Rows from block 4 of the fusion encoder, named by matrix and row number. Rows with one number belong to one attention dimension. Each number is 128 + 32 x the weight over its row's rms, rounded and kept within 0 to 255. All counts start at 0. Numbers have three digits each. After the name is the row's rms in percent of the matrix's.
# v: cross-attention value (fusion_encoder.blocks.4.cross_attn.v.weight, 384x352), inputs 0-58
# proj: cross-attention output (fusion_encoder.blocks.4.cross_attn.proj.weight, 384x384, transposed), outputs 0-54
v.90 091:097101076139149179180157104113120122093131088143081173152084163155152113095121167155079173074122103155125134115097142107140177078172108151109135154185118141137142129122100163102
v.91 103:126047108122119075093165184165072160115144076176112151161122148154190100132117122131130135096103111150131067080102138121120111107130115110170134133183141084118141129146139110125
v.92 096:131085144114144181178169087089124065124135114126116105157157103117153111117123162060140148111149146127113139083088163103139130149096113083116078103182117233090136068136094132128
v.93 102:140157096153106141114186129100144106167153097160147144112158132151121118163156147140123112181127108115157094181072179077122128128072056139194061149185104050097170123195101102129
v.94 106:140140044163102129092154111115161067110146129106135179161118151158145106121125144162138134098182121078127157141170114068103108071134161082129118146136172162148161103173062138088
v.95 109:149072112135213129148080054086127089114173161057062126107101118120127074087108109119156194138125090143121161140116145112099182144148138178170068117127130107134168138075190111144
v.96 107:085139172170116149123113124114158142135077137140152139100115119156115143130097125150183166153146111125218070134150146039073148115179159118133175180152236141126084186142141152109
v.97 109:090103115086146131094127079149141089098109112094087121186145129154180089147103102100104133088126144159088113091131109114144101120111095171170124109142147158137185096155106209127
v.98 100:166165098124146144146130103119176104183106114126142156090107144123103134137122133124157154154091205137115154068039149135137079176143168136118116117075112076138149086152124143175
v.99 113:109164076092124079115116141104134106178146180112175063142156109148140107109135126151100113124118130108152170142196166115078102123092149161116084172108125113099156112141137137143
v.100 099:140107156104108161155171104188131132084142079114097155152098185129141076113124135150098120124146153120184160124097143113122133138135156160121103083137075151167143119133125173120
v.101 110:172093149176175102129148148103123125129169126082159114117075153130120096140091161099169124135117100151081136158160074155129167143168125128162138181144149141126139132159104122158
v.102 104:180131141170120156079067130123159110140065141100129121190165175162191105120146126078113160178116095110186121147144157142102133148160177045099134125143155087111116155123156092071
v.103 098:095149149120183144098167128122110136094113077120160120129175091152134104138156135196149153165133121120124146130115087141189153158087117111166180104094134123162118102072122145087
v.104 100:146149132137118150136137172122117130081146078093143099079117060138129174102093040111121136139129090163155160134186150123154108125167086180092172156067139083113075085110157115171
v.105 100:143098134109157161172096104077050115128086133098138092132130142123160200153089161138105103151118138076189122141144122132109087174142134202150126124140097116191113123121154222103
v.106 100:147052175168102142125102135136175079123117143101130182118149077116082133158113159141144195166197180071153117149087156112107130108079100093109106181065148148114135134133135105192
v.107 104:193154106114198096161114143106107117116070126156116110159149136093106145083152074097168089128073085152145171159169073099098083132135081105138088084185080173140138116105091093060
v.108 094:136136105135136149109191143170173080139155107133126158099208107099102145081059112180138117138122148117039132119134185107145090125109169115189151131091112167134128052157102180146
v.109 103:125141151149065163083122096123076108077066150147145104167120142139144127082106206065173140165114158148159077092159153124129087129114150142183147186110123101196116096083126110117
v.110 111:139153130105093093088160099166136095156169114109103083150110104147133121128150071133100101104113082106056066139129111166101139113116099116086192121110091134140150115156182072092
v.111 102:167129126092121086136150141103099099157132136198129151110145221125105119125183067091150139096108118067086095150091133095092184109178155106162127162141063088158111143084111136100
v.112 099:158106102169135158110128090170158169120093128135102170141169098134103169080095094184102132174111106104059076149143122101091119137117109145094093136133145053131151120122117130176
v.113 098:103096125157140182139105111144123124097131164135133074130142095162131139087126199121086094115113074130104143123064172130137136118086108069083133129151126101116077149148084126215
v.114 101:119178172136202080116138148147160145142105069108179148123187142103101128141133096122176143140145139128096097204176145177149143110117111158135154112137129096068155162147161124157
v.115 104:098160155124040130169140089157116145095161125113109112068067126138177127099112104146119102149056101126109135085112190118127157169129129152077158129142130109122163121174088177128
v.116 107:127122135113111125076124157152130043174161133094096147133144119112153116110109116091164147112181157102131101089157145101081137134106101166096082209014128128126132115136144123117
v.117 115:120167110167076200121114158121067128147131076151101160106117159166091129132116077139071084101137141112126143109154108132174134141182156105113128115147143108123105163065082106109
v.118 104:138134154113142152063109163175124108074111071126115134091107156114166157089129109119134094097121138171115126134113128131180142112097189108091155128104121080072115147085071113114
v.119 098:142118097175075175077127173124083124172143223118061139115182103110121105155109103072124140127102095117189122152116141133092129127159139153158124116104136163143140132113124153085
v.120 098:148120159156147162132090105169098093139144152096064164094138131166109136202192143084155135087141126131111135172102150180092145097137134099176110114092171091074136169105121136179
v.121 100:094137076128073187087179123148101117157117172105148111137137134143104169225187135188107109145182105123145139124145167124120174210074144115148092053007089109080139115136132142160
v.122 114:187118170073175188170138130082130111101060101115123081093142133094104103110148068110091132137161122132152124134157102086148076137165127159217183104126102125138102098106186073120
v.123 105:166164094138134150084106138182175154090101087162170098068154064110151142103138162148102135198140133170160110136168136130158100142118091176146099160086131139102154115167153073113
v.124 103:113213141123134219101122146030125126146097152138164092108139104100107112155097151109117125185135146139164138172151081154146146119132131117154154163122112163154088105196086124166
v.125 102:138094152152046115097166093124148099098114156129106147156131153148111163149156125146174123175110091103087107117128079133090158082132150117110151151086136116118098149137151131152
v.126 104:145103111181142110066106147117133132195111143079109123168118118103117107131145147102090137139114172139144125064135103123134112160152156076096156107200183072119133138081113147133
v.127 109:189129131131165091155106161101207142129122093141187158136130126091127119139091130095161062151102152122200119129179121117131101114153168130170177120131136134159055130153134109115
v.128 107:187065109142129118129079124230146122085129077109127139140111190120215160103105150113049112164104130101098080078184049130114099088121107077107098160140159125128161102154149151200
v.129 100:176106095147066102123070129165144161104131094123160121124116100192132108152144121138113149121205176141112155170112137143129140154107128107178093100133085057129157067135049103154
v.130 114:143179183055149186151115026159050088147109163105118146134143097141105152142169170082117139131130100139243168130147122082103124160084063090074140120126191142160094138067123153102
v.131 108:114056194152107157132093132172089097100137178139111160114090150102163103098112083137128129061102172164082180166117135161127085198103142160088103124125125179093161118105143150109
v.132 104:105100157106163101154148062161110205123116073115085196168140143120146170123126103127167087138112090138162111098155058102098187157123122188132090194196128134122127153099131163107
v.133 113:137114136113189097134093164111201092093131099156134132162164146125113108132117101143113094163092092122159160121126120090094115148195169173161172095124152137078075125109085124091
v.134 104:171126155202095142092236117133127152122097135157035123136159142210166139097197154129140070109149068102090093132148146095100138151149082145122154100122086169104172144093138131134
v.135 102:163180152158131140191128101141088136117096092162185141088067079174077129181130184080112072132104111178099062135124137117113116088118095135174136134124108141175075092067076093116
v.136 106:106080054122213101120152087126054151125086125135136078123106108100120146124173121090109094097093156104194109158083191065059103099229077127146124125188092108102166159169150135168
v.137 103:149114175155107108151070128066174160185135146122094084144143122120141117108105113144195138189135141142155128149114058130084137175051163126107176067139183115162134208079147130146
v.138 095:182165099082140082105113164081183149160202129105161170092128171157211131138163137184119147143082074142118082085085073118059128122106138108112142179150128079124135135123117119125
v.139 108:158149086092127091055121110048057160089067177201126071108128118067115124117170115122109135126116146146125131142163135114109115102142153111110158186121112105179109134124117090116
v.140 099:107135039131096073163158186168102144118168110109113114155160098084125152142089155142092146093135144176090078156114174072125108086178125143116088103132151058089110110093081094122
v.141 107:144121124128182107159100137045123116122141112111227112132081058113112110116111096099078088119146139105102142131141071121121088110123107141143140120117147165126149108136119203120
v.142 106:134116075185097211161162203145109146125149076108101176132163062110229179123139143113143136126173120124117070130141115160142109085145145138103157121081193093107156109163114103194
v.143 108:146164105130108189132102130121074138130121114146096060041136128170148161154147064132145117138175088124127123112129115136182090142137075147086132151132193142078103134020127153140
v.144 105:113115144119118119123168119146081135118103109132084119121157197097092155141195125200057084142085113175138160041061155052095084145138170092095192156166135104138115115177119180126
v.145 094:141129114119093120129158146112147140149196114131112114045086068172150128140070142141175124158141152062117144157157134126105110122102123192102158153078108112185131115126094141068
v.146 100:138146068125218063105174133136140102147105081082133071097175117171114162091144135134133131165154131080092125130112154140140102092082112141169154124129108082143148116126124050218
v.147 095:102157077113212089110161102107168109142174147123176119180141187093128083161174071148085084108129173113160136115065124110180124162065126133117087144142104099134096124073177088198
v.148 105:123118081093114142116149092073159078093149134054098095116128117148112106116175174131142161148065139132093152076136104121123154098135165124145139056151152063155157123119158164100
v.149 095:153136147166097122149101161158084087157115141141127140105159145118206140096134081135161137079137147169088140119156101125189164151106142107141164126159130155032099149217178140108
v.150 100:111092077129090112101118122100144106108130121139155177182115156158143141063128135082110106113128145134091094135148111112120097101154154128099140204163115153144131159092104162165
v.151 105:071147152109122203128170090133112144094072109143092107176145133103187134111091146097072155160125177159200150130136121181130152152080086096114125164131141132120121139131101188102
v.152 100:150211101101111099188120140134129136154081093163117126100120111166133133149072128229111075171147109096135094131145080155145117161146168136070148106102098120138080147108174143103
v.153 098:152152130202125092163160161147110104122069162128101149141090143142085060108117126120119135057089142129151162145153089112116123079086061126102193091109109085140106105107094160134
v.154 106:102036126097076122113154146117112127122151160154130132098185126109114096106111104189111149150113178141154123128146137156112108157131142089113135127126172134138118120124171122153
v.155 095:107144173116178120155154118190077081127122134144109162133130185115139142113095071133081140100130146097107153155044086128139043088132119138150083065130106208091101079145048123108
v.156 098:145131106172107102221073145174125123122089089124103117172155132167169116142158061091118129078125152082151150104126151123127076114186168123145144120139100191135063123117096179132
v.157 098:122128124081082111133201123151126174076118160142070098118177111180150066085137115113098119157064060130103134142193175192093170133133126141096134071130116134166179141147134120156
v.158 094:040139127161102133202134070092074095128113113077080144146147159095166160104134118177061139195099168150135105137097137187182125124113101053131116176067169073123138097151128132123
v.159 104:159127129123163150112133120048144118125187143139129137136112148125123139088083059102116071202132034159168087103116117149138169127116141101074125164107149101211137155077167143178
v.160 101:106157083145121116153062060105137120132128112136125128133067114097141128105144124191152114171164200130136167134083080147081136128137178119085132102129106113102117144166104085099
v.161 091:098092118130142078152141049140119106136183166126127077109097121087127154150154114143089132128142122103153140114173136131108106147112049114159113168151129110145105052141111114138
v.162 095:195125106095125156120171150108156085025200204079155145161109077065146140147179134097126133128183058135150126137129139146054083152094115158086163136109142113088185187107138094170
v.163 099:144145155132158166179167106160116168129210124170203109137156147108120110100129139110156110093093067124139114111082148069124064130138129126127174174114060117192174137166058085160
v.164 100:112125061178065121118122134167119094137053110100180085134131147149122140078191161102124083154180202096092075148114126134070149157105123134122117094103155200176107088026158142111
v.165 097:119078197130152101074135115115092122157163102167177075089180125098171112075068135122163089153122100126198114131146133076149161073154136128150108149104159098182126159168106110205
v.166 103:107114135091145136215140163082162114135153123144098144159119107140128164109084120127121120120089110157130121086132118230073153136142132069130099094147144111188154068148113114137
v.167 092:117079154135140131156125107172133094154140137135099175146146130128109091118094147149128112123124158074104155058075087154174090137145145139093104113142157154159152119106142102067
v.168 099:082140072108110083090133099134140047153163088144200114151141095159122043109139173078100086221115114151144114072143086142119114163105195167123160120113143137133140121152180092083
v.169 102:067132121180097142112170178115184079069142135101121071220154134112108110121127147123104124206093097126120183092099140142158099204144137174140100072135119169170177105071149118146
v.170 093:140148141134067105120105124185116184134144162054115135083108108158131031088068105113152105077138094137151106140131110062139088172161101169135139115139131067133165171102094147101
v.171 103:151112115084073116113092120182175098116209084135099166113120104096088146164084137068116108146126140101077143146094134160069159156105105115139119157126097124100138200154072090137
v.172 101:178081134189170183133114133109170168133113097144103106093120140157129064129170128110127118150122055102119182144133078103119127157193140140150146132134142083168159153117135048174
v.173 095:163138151163192068097099145118087180131218122171124103129133112121138098186145143091165085158164105061140138101146117128124130139110171153130123090140112103144170112199124150163
v.174 097:132137120136063084120098128092154178138051163086140165190138140123113156115098062134150156071146130102110130106143058147125136136100137085084160058113133171090129109145138185097
v.175 100:156128060084154093050105122103136110124060104142100133138106143176109102183077051128170057056181131152126099154119083076103086087170152106069159159132124173094093112120141100097
v.176 104:124142164096143122144183132144149128148117163110121131132123132139146088129124127126113161197150088160198125105110133122152103151105157113095189128134133089134148082136091150123
v.177 099:161125135126160157115101129086138160120139122110126105187119110142184103094130165085135124124162149154084111133129178147111146155119127186064180156100143065203176150088131154117
v.178 100:161174157155191123102126141175169142089129145184140144090152108117140102118156157119179172147083102163191142165205177150115125214097158204191122130116099140163140140148150074109
v.179 100:121115168170163109087155147108078156119183102173148132112114113118112140151102172074101139175144141153124084134151113052149157146123181098169181187105108170094169145156126142168
v.180 101:125127149110149142133109145112058142148118153158135158143156122134094142161147101110154099084087155056145090095151106163167068120103136166098134140112154144093068135165175114134
v.181 101:097149111162142143174119144162108149152145101118153114130073054152193120151105218128103116141152117141149133140171194179057104110154119177114143094141106132114153152130100117158
v.182 100:163134123125101114109133075134064159170147133096105130103161099104135077188079035093129172124131126105122154099098111193114126149175156083167182139166102109183152131102181116146
v.183 099:112139110169126100167079120121086106127051087113136149144101122111165135125147117155112135106109130113116095152118075157131196091110151124115108175184147196172106086087114142093
v.184 101:129160146142171121056133137176099123121236183158129109122125148152129127121197082124101119102117119102117081109126118191108149148148154131167208151164120106174206180105104118106
v.185 100:124133130122138159124071064139118096121120132207144149136089081107131121170134175119163169107107200120084154111168167091132196109098091158178117133143115200135170169141142191107
v.186 102:103087133150121191100200114142050181128116149115059148160164162168100184089099057135131110123154155114110150116099097107112062078162162142097128151120121122159092070112131068107
v.187 099:127058046109131085098098130157123173135153083084085113134125120083139154124111124140142163176144109055117076099147144098140151160147095123092084213064145032185152067168172105112
v.188 095:025121076140140137115129137192161102164123109161109156092203081076098120133142085155120112105171113158168098087103132123109085169095109127184105086167088186146086132175164118194
v.189 102:111115092119115163109140100141128059097140177152118133155101128122107195046162170127114106143184149153103162117082153165171100135149180142150052096125177147120073118131130132126
v.190 094:109119124109178132119188100147169146096102159072067110140140178169128133103145076168105127215069118105153072117070118117123097159119179102113141129118158070187107061145155127129
v.191 094:131073102177119106147139169123144128135084138152162167180167119148108117119117154157158125119079072152099171101119119149078181112150138147112149109103141179120062068097197111167
v.192 100:164117181114088159111206142151071115077160142108135106090115094150072139124130128095133142120125109104114134092123185090133171133187107123158189143189094126138180180055095121079
v.193 089:126125070132062116092140196152110019118126116082125163106098087096133149138150114142201106108155200144160128139057104139112123143158137144159135188083135117104127178070120079142
v.194 101:142190195149136104090109098155145080090093158072090108139108199101212120149159109134119083186077063120130110142150134119125102031119104153193055154104157152132121158166160088094
v.195 099:155149129178107131092044171118091122148149081116169112104114101085125062089140166155136126098121153172126183126101112109109035123129156125173064121171105134077052134131176132084
v.196 090:167116067166096130120102139146132113093081144095145161195133147053142083184096121115185066068080144150082110063135108141091134096081153108137094138099150132146161125185094144089
v.197 098:142128134140094143124100137145098171125153145131123173087104107170152128031134146142117131156090137070145125196146122084145101086120106123074166126066174091160124188054164120170
proj.90 093:108158138120121174130156152116123194184130135122094143124136108119146120152179121174166053117110162141127101172132139095126097170129104173116122167112199063155145098
proj.91 102:099140131159109117099084115155125121117110116080121110134157088129142062121116163153162120078148115148129173152113047186170116160091170086050102065121148152155120096
proj.92 100:113115097151098105162144087168073072075137255141168155106098095155171145212127105135064162129053123091209129058116136123178146145096144123127090142098083114133115129
proj.93 110:119159083128113142150144156081158139130154136134094140133149167143107101158134215129083155103114134158100196118131153155160114130137089186140113163055204158071116166
proj.94 107:077119117109122123116154102112153143135200137101182176126118173204125205164140092114118119148130162122148117121104146132137102144134151147096185145092193061098101180
proj.95 107:152183090099136124061094148098113096132150204155100124136120060124060092128128129102144132123125150140088131129133122139070088166177180140122134105232096128081168160
proj.96 110:157058140170128139114094108146158113112127125185066129094174131156179100092117089153160098117112134147139165152142101071087084164118152083148130135113163115120104164
proj.97 100:171147121131125116121150125096133149109085104088147131119104102131063166114109107146128099141144161142100163112124074160172111206155106139120112053087024112105072163
proj.98 097:134155097083151165167145097119161162116113093131185092135079140123159099091087093124092130121119116092119140183170150141142134180145101179086105109072110085131140130
proj.99 109:102145112153154104140131044108186112144168122130130092168161115112135110067087118177116130156123090124158104154142129124108125128116098131176096142112130135142109135
proj.100 102:127140106172119105142138119087108146177127143121138154150142077135067137149153141102122134109064098110107162099114123068126130111130178220080119105122099110100156098
proj.101 106:175092113131109156079170148081148093182129151116106165137146128144117135154072110133128126129247164080035117143127131085212113140164149170159110099129173116126096146
proj.102 101:158039152135134090160133146098157174124134125127082137085090152137106091122174123059129121138072164180174115136145141099110117098104089082121148161134097116113138175
proj.103 097:122122151154139130122141181143161158164136181092154145096109066090148120117119118113147102142102156143163125150086195143107118152120147134164099138101157136106136154
proj.104 097:106122117163162155113111137121149133064085123156119126094108180138184135134110138116138122143179161157120140178097107070105145104170151084101188125110165117187159138
proj.105 094:131103123184164149139074113102104118108170098162171145147169089127171148117113143104100143214160157215060150175099099114029122151106171128163138157168043115140088160
proj.106 102:139136117106094137137106123162085116125142092133078112124152146146167123119095165109182121054099166126070128101180120145135150143245198118118181138138125141059207095
proj.107 103:169161156132078141144070162103096105123141134111122174157058103087141144139109128105181085067088116123095139120130049112080123135124137172131173146116096087143124085
proj.108 093:176118124132093147122119161108180088122123112197128152126136069154113120105105118144076125162121113068113111159126072143090141168114178122133029190177132117125127100
proj.109 105:148080105141199182096113105118132124107138113115099103156058173152180109095148140120165083077070146139115116078065160128087094137122120044138162124071069100140144129
proj.110 111:171123158126129081121160135170083116094126107181116125106167149140117186110113122121093126156100203235137064045112129108132146116132148157168111115141162152110141129
proj.111 095:110080133129147064119122171140117118163097089154072138083109121167103127093115134116155163135164180077151090106139173165090173106113107098145075130175088154104110136
proj.112 100:117139098147130113154161189140067128127130151120054145164102098060135132165093127125098069114176099156117104133169126093092092088079152130126096110145178110116156105
proj.113 104:132151099104109181157122111105101163113079149145077103133107167151116084122122122149088098130121113140081077162140148119183157226160124113148124136131159143184140071
proj.114 103:126098094081124114088133138121121079122121132188104111175148168135154163098102170039111126092134111127112095149147123091118160148099087128116147139147152144140071177
proj.115 112:151134128132177154133082069105191146116095134098181099141120191175097088066099151142125122094135102172121080160122082146135140187124117107090109088126156147140173098
proj.116 107:162079140131214135051124133095102129073119069171113117157155093142188055147080126148114070053144117119128096165143144121099084116178115130129198153137157115152091097
proj.117 106:095148154138155180136120110191114082133161136143160123079104196084063145127172116148150133151110121142127132123160103107195085104167100131134175115114073109138167115
proj.118 098:130126074151146150104132146166092129116154101181138122129134119118111133117149172126083098070115159081151122181163098149156153086170184157116145150093124102161126118
proj.119 100:094126135081153078157124116148140174080060067143071157171134120114108171083112169149104157100104107115116102171104097119129138141106135123101089175154081129158081112
proj.120 101:185144174119170136176162105108090080107092096140144117149141122160167144144100112106105119096131099102126079153147153159136126118144086151121160101065144125117137103
proj.121 101:095154131179140138141123117143112103082146147080132158109116146082144106119121178146105098112103091138088119165146174152101128085197137161072170155114152114128135051
proj.122 117:092092102120103143157168052073153098085181123150127145125170084132107153221151179102198128166151122156138190108115080138086109148122101127097157131126084124147148123
proj.123 108:107111090167140181048090123158141040126156113126150159099157122155074098124065067133156116145185127125114050106132117138234146112087134094108156113138140112137146146
proj.124 098:079142172147173192052131108088160186133130153185146112102085153129108124166110157126091134147110097127115147101115119172135144117105109148096159105143084133105108148
proj.125 103:105106051120172069108177162097056182158128157133128154107105079213126058094136174110066122122138128090114140168122135146128141093177191079125095166136177085170130114
proj.126 104:132095162121143105110117161154095111155217135111119165064131158171178142160174119082149166152102114088119099073116105138129151093129135116115091137091113197136066142
proj.127 103:081130189162086124083142097078172113098111139153123114150160150120151155142106156129134139139114133120113133133149140093069197184170102131115097160112066152105161070
proj.128 110:128118129128139146125082139180063114079127088089092119169144212116102074120113162112128071107072107094100139138122124127153096097144155075127123168133121096188152115
proj.129 099:139090102141100120159156113153142135135097114096175114143118088109110112127150193162121100148165153129113197126204104147129099065110176172123160130168085067176108154
proj.130 112:142173159166131189137112159145173108100155095181092105176117066131144174134102124160152137141077138099079127105145177110115161126115141078178103146129103145143094122
proj.131 102:126182104125138053127139140128157093102151055140182104163160079126102175137099112187221107153137091096149176172109144128148138044156158172140193142153088108124130121
proj.132 106:185165118114080103127111141140160113187105094086134149157092177146176212110102054182161127160156165130116150073136112095096167083124139137117169080125091107126116149
proj.133 103:124108096137144128137142115160144098155210067113122178145098138134092118143142126150150194155133086087101192110127081152049070074168123145096087106146142120114086166
proj.134 101:122086140109108086166197178129112099117129238118088111113071174128113154109184133119093116077115116128119112093178124157104133128099152088060129147086115116143122152
proj.135 099:090173097147105119119122067095120117081143114111125124140116180113098153108146159170071092125106110163137112154188136157199083139149114145129152142148118106139111131
proj.136 104:111132130106098148224109177161136121141119140061103094124089124164124100108180075145132109081111096108141198109119094119008126161176114127183119125098090104119110113
proj.137 106:127167136126109137129159157066161153120095101166125077170179159145127163134124143084151183110100146153126120116140090125153052095084119113149145115166085145162071202
proj.138 102:190137188131085087110143090176112162158053122122140135139113136141136099078145119107105140134132201123115059117104125087108118075065131065145099099136153085114095124
proj.139 101:099097100176156131122122107119127148087101138055141146112167179117156106167126121116176156095132132160105149061123172077124132114154074129150087134086154185075106124
proj.140 104:079186095148116093158099173131138085119155056102113149126088135056159055118073122129089104137160119114165100153099168121159071107130150107173095011111148093092133192
proj.141 102:114125134137151150068132116109152161111163113120125125080122084133140110133087128118156111171099149128169200119103116077188117128167108105169152161122062158086136090
proj.142 103:090136167133120107138131119104160092102135155177126126150148110171096145135120080115144125110144104122121131170086107168145163136137137152123131131102090129110143200
proj.143 096:155128169097107116136143144139151090098144107091143112134082135148094124099170121177129184159143136138135098091121179105169100129101099117173157138140112138122116093
proj.144 096:171175145171155127102131098088116121080066165113067131140141099120149150175103162059135104159108160112078119068152115149146137112181152114110155122138081132181103115
proj.145 096:138095117150143117080141027124183085103111106129132122115169136149083133110158164136122120132122119141179126166112082158104157140160079095135142149125157144089133167
proj.146 103:110106130125118140169145125120167083101157125122148136148104133141158145108094160132145096095130125100173193147118129115127148122106207148133174069155149068097083119
proj.147 101:088072138110143152157134100147069099171163102078170108109132140132119120069162124118166197131096130052175127223136104081118152138131171123097086155128106083152142131
proj.148 100:121126180106123084086146111109081119146133118135074126135115154124195077174144128116159129089100149114115075129164180100146084148122128089122110086106134139141116095
proj.149 091:111120093121103151157106118090173111089161166100167115110091170153123150113160075104107098168152112176124044230135135165115115152131114155167143146174115156114135143
proj.150 100:080144084121077098143107159115095121180117157140147176147149144139113163079155098116084121173094066127139133118127093135107118158146128067172066186101064114110139125
proj.151 101:147104144120103106134154109137124108169077090093120137061114160136117061121150146124096107152063146108063098100180135060118149112096244148111143124133055076160107119
proj.152 095:176114106146080104163089167146141109123131138084101107124106076112075085180141121128149131137158148183152106111141205140166107120168139182106131116052172130089123157
proj.153 098:129099103109122117159130108113154162132082095171144171094132120136066081112102105124138128104206135168145129094135095120101166116078123138032179129143149134118174091
proj.154 108:092090139142093114147137127160119167110177089092127092089192145134103143117095117163121043104113176110098084079152128131111172145105153171129131165109149160112170104
proj.155 098:110172085115136118116102113076195109204111113171120219076160144102153165101152173124120129109087080116145179084156129122138117107102106166111105114105146139120152132
proj.156 092:165100100154130132199091153125129102133149096160080141069086151116082149169118098167141148157133095042161146135126088129165121122195125100128103170120119113170131129
proj.157 095:101111136144159113073109135112153018106148198127087172155184101119127160155088141113171140147151131113128101080116142128112115204118120131152128116147116204138089117
proj.158 100:112117143104127077092100178096152130138198076153091131095132131099103130146186150110076067117101076168130150160160154133110119127124114115130118114135110105116160133
proj.159 109:106102131146133100139163143136124141093107115038135083138143149157146135101139087110113141174125116171143064147105100135155142147118210071135121132169088137128158135
proj.160 099:109135151112117124094150155096169108093109124109169159156157111188174128155153098114145191122146175093106066118142132108121120094099215171114068086075148147123151129
proj.161 090:129123128130163125154040109166178089097138116123175088070096115207088140171143165139101153130099099153118105086073086134153155134111101137104080101153156101121153148
proj.162 099:094110161115107126100124121145141107112044153083153094071100116187235126073138103167143158096101107125120140051138088141104154193101099187155140118130118168096119114
proj.163 096:056119136113102150146112125101107143126074150121122123149110134117133122150093122130164123174105113067133118142108064129140155150142062110167140098117202120108132082
proj.164 094:154170121133161087072105163167167119100110118137085160154178153143073129156141155127108154101139180139133140090094150134143115132085136140090152110195139104076160133
proj.165 093:118123104126184119088150121168140138157069154139183075154138121175087127120077164104114138145167148136199128140092087105115162094104112132096115125149095093152155156
proj.166 101:104099180160155140092138089107113159131132079114096105122158097112155159087111133132163074124113111133067121098094126092119208175134134163147185132140138094122109140
proj.167 095:107106158172093136095092121134138160186135127136127128062115148095124101117090108158124070147137152131132099076097095143140133118110138085110109167110088120124117084
proj.168 095:147164131089118103160128136081160128150150078082155116104161137159132063113221106168075183110102150113120097083126121143124122180166209155115147127105125167098092138
proj.169 095:129160119037155149120118113159135127144186126221132133115126107147089101146158175170106135129119058127121103140088170096113112121025118203096191046173137086145111149
proj.170 095:136107148059152144093077141170185134140141160145184080190075142127117112164181159142129100178159091113154163122106144078142129132059075131107117090120112144167129127
proj.171 100:140076191104112091153110156188111165118097129119175099111147118116128133132147101153132102109068113134057156128147176126118114134081112213168168098114061084132092150
proj.172 101:050147144122161174164144141132104149110109129123123058158093103090139093148158145206142145188109093169118089138143170069084163149124127128089131128118165106158048097
proj.173 096:094118116129163098078102137157179088095138186185121098103075142116158119089105108116126139129134143075139141110088097135098127126183139059119104125190123152095147104
proj.174 101:117120094085124108150159085135152128113100119091138153064102174154180113101130105201126144107135206181103142120130148135119094099168147125167124089116102080204091132
proj.175 097:169102120138084128139107160118133134097100157151113199086148147104113123129081184107118187167083100150109179089126136128106097126070131069120149183160124117148150195
proj.176 105:096094194090163210157150141144137135097079139100140132126129132124141101119169142109156065154151163101124116123171093136139113131134142124144109112116110082107053113
proj.177 100:138142139163139113122136153108120150165069104120116114140152116097132163115170113118110129141116131125097068128138082115156115155163140119216204108181135092110145148
proj.178 098:099126126107131147138151178136138085129147146192167139166180125055100102146145170091137126129164075088142072113114077082174110115145120146112096126150186145126179095
proj.179 098:143074114145114133086181097174126212074115187144132048112084119124114101150086132068121132166174087140153139160101123118082132117075156049119141091134116122151160153
proj.180 103:144146032122123158122139173119124132055114123114147134161093133155117116129094098171124130063159107142153138139116166125070157125098130107155105127183103135116096166
proj.181 103:092194132130087154165100129110140133144103129110129168135118162116068159118163118107111121181125076085160104069130142099114168170116095153111117100148098197131174091
proj.182 101:100085114101130069126168140132146180087077124116091076116104096129125119149152153155129098136103141098140109076088155154139091124132177151137171106076041084096127096
proj.183 102:043109128128122153087138126119102103149123118128107182099155152167123066114161133193167164141129213122110149105106179165113159091080135126165150069174105153140094143
proj.184 102:144171116102176128127094159159109144139152152169153077081055064150129143116138101171193093084095096096116114135131150151149156100110133148147141080094138160119101135
proj.185 102:073194161100210094159166145156064146184069134134130180117202166139125126207107104141143111053179148161083171120145162160157081106160140101150041112144100147156147073
proj.186 105:147086144114159146112123142146149069148109041108085077148138071102091148113146192171139069127131112110117121089135097178187121103139161150138132107165113146191077103
proj.187 098:185142147176107111131186140158094101131098125052150056169149144149159166098091165186160097111138127122120140120095132162122140119163064148145162124135138121111101114
proj.188 096:132091122137129118107144162116113112136141101146152153156105153112120095151123102146170145128114092115063160077159123110122108145126155132150122157147100144133095104
proj.189 100:173100152099125073099138144080140074106125092145168132164099123147099140081128152171169172055134181082159121077109135100162168116134186148047117107088157095144154161
proj.190 097:151124194158131118129106128079105160116145155097117125148111160144125064141146075128160069115045141104188102147155074126154146127139110132145164119109125117132147125
proj.191 103:137185108154135188118141131119103073099156153164079147134221143180119155130107091128103104113147145120150131098129149157125146110103149123109162159129164112107145169
proj.192 108:117150109161119090066128144132198111148141118146056141119065095148128131138119090129146174140148128202098088081101177115097120191124123063132227139099115142145075101
proj.193 095:162113125094153105116168130125152150154157095133166165067100129131111129128175109142132133153090115103114152131103116114172097076164141144121148113150114120085086165
proj.194 103:120120147106134109079102138130096102118167123121152135109145111159084159161185167066102147110072188152098131115136101175083074181078144098056108101141122141164112134
proj.195 107:088106140076105153131092143118152150122109176128180174153135176131120114118091095119129133118132069101124160175172149105084115125107153134117085132083071147118122080
proj.196 097:119149140071117181163114094156053131093126163159098126108126101186126142103108140123134135137122156153121147094149145122069115152049130160077082115165058124077081129
proj.197 099:118080095143129127151080116092142134108100131132094185146103105110175164127124101108165137099142196153085116156098168184098086131134107099201073136194117063055141099